Rows from block 5 of the image encoder of a small contrastive image-text model, named by matrix and row number. Rows with one number belong to one channel. Each number is 128 + 32 x the weight over its row's rms, rounded and kept within 0 to 255. All counts start at 0. Numbers have three digits each.
Before each channel's rows are labels from the 100 images, of 14848, where the channel reaches its highest value: "lies over" is the class under the peak; "responds to" is what is common among them. Only what is clearly more common there than usual is listed. The data: analogue clock faces.
# convs0: first 3x3 conv (encoder.blocks.5.convs.0.weight, 160x160x3x3, each kernel summed), inputs 0-53
# convs1: second 3x3 conv (encoder.blocks.5.convs.1.weight, 160x160x3x3, transposed, each kernel summed), outputs 0-53

lies over: case
responds to: minute hand past 3; minutes: 15 to 19
convs0.66:167160097117103146101102128132091150122107118150171149176101099146151129247115118110134115133096075175088097040099130131160126182085083102106093124165119139079182
convs1.66:174170161141174103141149089131106090106113131135140143151125180169101096081140101095137159085079127135071090017136123143090133114074037075137118143150156114095125

lies over: minute hand
responds to: minute hand past 10; minutes: 50 to 54
convs0.55:117097092131157105143148095137172071179135171100120120148145103141131055134076090115069109125059079123100161082142156163097137114160103089131164112126136111104085
convs1.55:165199054123181116132117135111120106093091124134116159105116214135132181161126133143104106143158097118166132103122084123149139178086117109154166200159200112127173

lies over: minute hand
responds to: minute hand past 8; minutes: 40 to 44; minute hand past 12; minutes: 0 to 4
convs0.140:092091144126094163124091255122157107203104120157117119143173072126138158150156165106141125142084074121139163116148146150161127173167110151135147119175115127142114
convs1.140:148157069150111070151107055083133076133132110099115096085120131065116164096087169143124139160106061107131089098138126132153166133120129114116117162150119104141122

lies over: hour hand
responds to: four ticks; hour 1; minute hand past 2; minutes: 10 to 14
convs0.12:142133083092089112175173096026126120094117169165230171130123109118081117114171172130165090111072120180211113122158121127090103202137146143130119114134144148155141
convs1.12:137141146074099143179173157200120144079125084144084102135156088152161124072160091073093185085121111086092142120195111104089146134060130180124104098140143107137164

lies over: face
responds to: minute hand past 2; minutes: 10 to 14
convs0.122:162088177191094163177114112071124128106173157150166110129144136137108104098137104166151187138085115102105062117048098159156105116122096132102070166083105082109152
convs1.122:099138117058153156136113176141125079114107158166102130131105152086168184178080098092120120134155138081176126171131164191152156150077108185145137136116202100139098

lies over: face
responds to: minute hand past 5; minutes: 25 to 29
convs0.82:128135137135174125118131124079111121073136098092139144138152097138152070028075128067116117127115110151126178108181129081162126109098105177126151177117139124130158
convs1.82:102158106120165176090169093115126143088130138101116168157190127109101111124100141144130138125226210114175177157122099066106171127167140108089074091089132131154120

lies over: minute hand
responds to: minute hand past 4; minutes: 20 to 24; four ticks
convs0.92:100118110107154100130131175102163109163135102082120180159161111098166139124111158118120107119155115131125175185195169028097127091104105139089110097170132108096136
convs1.92:121193132160101127148173134168130148140107115108106138202139166116146152113116098155131171163127152133154115176152093057127140200139120102138182023123122154079095

lies over: hour hand
responds to: four ticks; hour 2
convs0.137:114129140111148121144150084044143151134112097114150194128142095071095123080076182139150147222138094116096125116128126122102097148082112055177094158113117117098072
convs1.137:116142082140119166128122062154183202163136108118121147089174128092060125136101098119123119045130156097118158058115142167116113211097102177170175134175184163110133

lies over: face
responds to: minute hand past 12; minutes: 0 to 4
convs0.111:096073191109169213181109123109134087159116101144144147184146091151112164124127164175108144144143137093064092106105134127169152100135120154131139124114115080132097
convs1.111:116161076118126144051133111134113069130145111156155155128062110094180115073082174094107166102179099139191108151118168101178162146086152130139138107114150181146117

lies over: minute hand
responds to: hour 2; minute hand past 2; minutes: 10 to 14; minute hand past 10
convs0.112:146146137105086157074166103126074129101068096140120159149143149084152132088140166098101073103137106164169139092152171142168074050154078117148192098111141151153090
convs1.112:083124154114091071101130093127132127131164050126120188121129116119158082176116096106142114145157171138106141188121126107127069214146136114119139168142118150144165

lies over: minute hand
responds to: minute hand past 7; minutes: 35 to 39; minute hand past 6; minutes: 30 to 34
convs0.106:116117120079110097144139130198184164098112197129214144107081096142124172102140159089114095095135095135101049177117145081186109124091154114106154121136132111111126
convs1.106:112111096113124114075122140119092139109100100115094144093113139129072108087111110129126069124104106110144108093116111096135075126082116111098102103169135106177124

lies over: minute hand
responds to: minute hand past 11; minutes: 55 to 59; minute hand past 9; minutes: 45 to 49
convs0.57:114053126143130155150122085102111089143184102130125109129115139141158146146105122129125112103128114168112141135165143161116112125154099110166105171126098130124062
convs1.57:091033156173096166141153144156082168139121125109132079153110107105120135145133100103111104065135137142068102061061128099123073144140141089152087140083098129142132

lies over: hour hand
responds to: hour 8; four ticks; minute hand past 2; minutes: 10 to 14
convs0.131:133156075129120102139184114098093149132148165131131147107136102144197116179151163155118097139107110147166138116120204156160047155132107173115107141133161143102077
convs1.131:105160107143097126103120072140160178111109109092111139097117100101135106105119105101164112146176100125100151167127123134180057146103090081118086150099109143151074

lies over: minute hand
responds to: hour 7; minute hand past 6; minutes: 30 to 34
convs0.73:055106145126141191135163097120122185083157140178046182119180159154139147138165101182158113089138112138153143077128116111133168132134122152085150155068205109122147
convs1.73:133089075097155067098077127119170120117133106161105124117114057098148155147082097090154116118190127139163108161102110156142126150050112141101084145092104134149102

lies over: face
responds to: minute hand past 5; minutes: 25 to 29; minute hand past 3; minutes: 15 to 19
convs0.154:172119093133147127176100100148111128111150173169161179098097152123113180092133106095146146108108091140087090104062151168168154060108101135159100082139107098138122
convs1.154:123118184132092142088135088106146146144098129140086077133137136098095109183151100168117140136120124118127151143164139104127122102151114126126141108130111155112102

lies over: face; minute hand
responds to: hour 3; minute hand past 6; minutes: 30 to 34
convs0.105:145094118182119128081170098094118153156148094151071129107134112135149090153073126109074075145154134156110166151100113158093057100125080201141163182120105121104097
convs1.105:066121102058106127125169142178145093090072088130107148148090140141107139125140087096113110115179117134173163129130172125109087110098114090110146126161103067183139

lies over: face
responds to: four ticks; minute hand past 5; minutes: 25 to 29; minute hand past 3
convs0.72:160140135142155108145159135087094112068122134154146137159141091156154105102070124145157116135123137148145086107132089157145073099104101111160152094130145112129138
convs1.72:172167123087102125114100109149141182117181120144154071084162143103145121135132113103206115152122141150099121108095036124149042098107167169139138156114126065130149

lies over: face
responds to: minute hand past 8; minutes: 40 to 44
convs0.108:142095128112086122118148097106149121138182153093107170118118159147164169102118145093171113113064131156096091141072166108152091139087119108075147114113110094104160
convs1.108:125176172126134102121106140168152096098097172127158139129096125130110128117112132105137119124069166131136145111085183177169185178162150064172167165105158140172121